config = dict(
    time_shift_ms=50,
    input='log_mel',
    loss='softmax',
    encoder_norm='batchnorm',
    text_encoder_head_dim=32,
    text_encoder_fused_qkv=True,
    text_encoder_parallel_block=True,
    text_encoder_inner_norm=False,
    text_encoder_drop_path=0.05,
    text_encoder_positions='learned',
    weight_decay=0.03,
)
Rows from block 2 of the audio encoder of a small contrastive audio-text model, named by matrix and row number. Each number is 500 + 25 x the weight over its row's rms, rounded and kept within 0 to 999. All counts start at 0. Numbers have three digits each. After the name is the row's rms in percent of the matrix's.
After each channel's rows are labels from the 100 clips, of 14848, where the channel reaches its highest value: "peak on" is the class under the peak. Only what is clearly more common there than usual is listed. The data: Morse code for random letters and digits, with fading, noise and interfering tones.
# conv: width-5 conv, dilation 2 (encoder.blocks.2.conv.weight, 256x256x5, each kernel summed), inputs 86-171

conv.3 088:517507469530499467526528542490480467476519511513440499450472514489476515466456515491531492493477518521567527515457552436514525521472521496506477506443530536492478505523451512461508496447474505476501460467487530507466502503480492528528470511489522474495497491
peak on: the character "e"

conv.158 104:500478503481502479510467498505498483473478476487499472496491502478521513482488487472479499481519483494490487517459499482487488510487482501518498522520505490473507482504514484548491523488485494469489474478513506460494466535471477514505522456474490495502512499
peak on: gap

conv.13 073:516490502505476458509485473516508500492486497532473514449488519489474501485503488465509460509515506526529459503474476442504457478546503485509483537492475514454516478505497498478496536524500493525495525493508481495509495524481511504491547507482505535502508517
peak on: gap

conv.0 184:522530497480538557509531499520526522518531532498510511544536515541513497537524499549533529522537485499525526493526521526503520515523499512517491509531499540548510510522508506514513521533511504525533530529504525554513527512499508499534525520540533509525504511
peak on: gap

conv.11 099:480526531501486501457504507466480460527483515488489511466457523468473501467476483483493531512498532490557515503501510475513495466496507498504483484464487487461477563477481506507531469474452480555505494479444515477482483432503493496479458475470485472479457538
peak on: the character "e"

conv.9 102:478519488537529492522459512493503489524509494476501484501490526478492506490481521459522517513489466490486473511510509495491535516473476522511509484483516519488514508504489483500498502510489525488498513518529502487469490493528492516538480453454463484500483477
peak on: gap

conv.114 058:479493515452547465483571496475494467543472509510502508453466520497511501479500468478548467523462546505537503474500524474515549473514507490505455492457460532451495516451537510503523500429494469481461516488477476471508475525513515517526434475470487485482479483
peak on: the character "e"

conv.115 138:501493455516487480471463491456456516524492489503450521469483530489453492489492500477472475515456519479511518434502512467521484477508525508476514460479477497468448467502468530474503480477479514494535507506493481481488491499467491469491454506459483481492473480
peak on: the character "e"

conv.160 088:494511478474486482474504496436511509502505494518492552483496463510509483540465519480454469515468473496505511451455551480540482531494551481456471451514498494475478469508499541450527500512494532496516509524471501467522514512489494470498496511489466495504496502
peak on: the character "i"

conv.23 065:494513514486557493519481536488491477518497470506466493473501517474493516476464502502517503481499488490570471501455555472503471505508489489470465542509512504483448498506496477491490472486483500503496533483512510511492500514481521459511472503487476508520464546
peak on: gap

conv.211 113:452517464488500526513496513449506540513546509541448541505523481545452498504549496512489445511519554525492525467527494514546469493521548496474475510533524504508455477492487549477513524491502514510522507516481488512493494479503479483514511538508547510519511503
peak on: gap

conv.74 127:501488508473474486509456471478491489513473474485495479490498493484480513432489483465475476494492483487504488497474513473477484516462477502509502514510520476469502487545490485482519487491473486469490488461524512530472449533466501486500514480459479498515495508
peak on: gap

conv.208 069:510485447499500480516494489498483496500515489531463520478443517475486499481490551464495485551505504520463525474546517465524515505506542483453498490435516492466483520517490519459508510491543532525461534508471441455473499509506491485503507511463485485497476519
peak on: the character "e"

conv.233 104:510491486532490451477496493434480472520514480497457518447468535510474507489493510479481484496486506488532491484501522493534483490476536486512457505474483484455465486484479532483498472484485517502505512481488509482507455482454486496499471502475487498488467493
peak on: the character "e"

conv.136 096:517502482496502504523492543478542501494517521460482536538492516506458504521467517522492515549522461503552514527522513523531503523448551527515530522486498517504443516499489529518479507510519526504529524540449530543471513498494480467531490506520532524498531517
peak on: gap

conv.50 098:520498502490502495498495514487500487492485536453461504480491515498518529515432456479530521518504464472497491499488440531507540489451486495492545517470492521474511484511516508489455499492488489494472525501550503496426518515466520523480475480500499533478509497
peak on: gap

conv.254 059:521483494504539475499519485531460459501481543515485534456475514509517501503524517472501462536462508510559515460479503458522551493542523466454492537478495502466465457503508503498538475488496507490466500469510525490532484512505515480493443533478484470489512472
peak on: the character "e"

conv.191 115:506533473440482516489547520440527490511485499492450510500526427504477494520485497522473470510523468501507508495467561511532501519447531478469505487508512505514508495498472532498524491486498494511501504532477505525485539458476475478503480531509478494495494472
peak on: the character "e"

conv.2 075:487502489519470487493428502492469508495535505499517533480458527458473513515501486477490495520489512494473503477519503501533531502491518497504490504464495488467512506493511523480508467478511510521462480499476464495474526506490483515522509497473495536476436527
peak on: the character "e"

conv.194 114:525460467499485473459497460498462451519454496460470499489491560478466519500444442485505477516500475458555467455508489489478522504453478477464520502465475508490497497544448498517496488526504477513518502508472501479467506527478499463520475500476489504471472476
peak on: the character "e"

conv.163 094:521486475492527500457466487442475494509483489520497496520502501510503509515494490520490489490498503488529497475532499489499515520486503481509479523513502518494476482530511511515524500453501510512534499506439450541494501520452462459525523496482490519503509504
peak on: the character "t"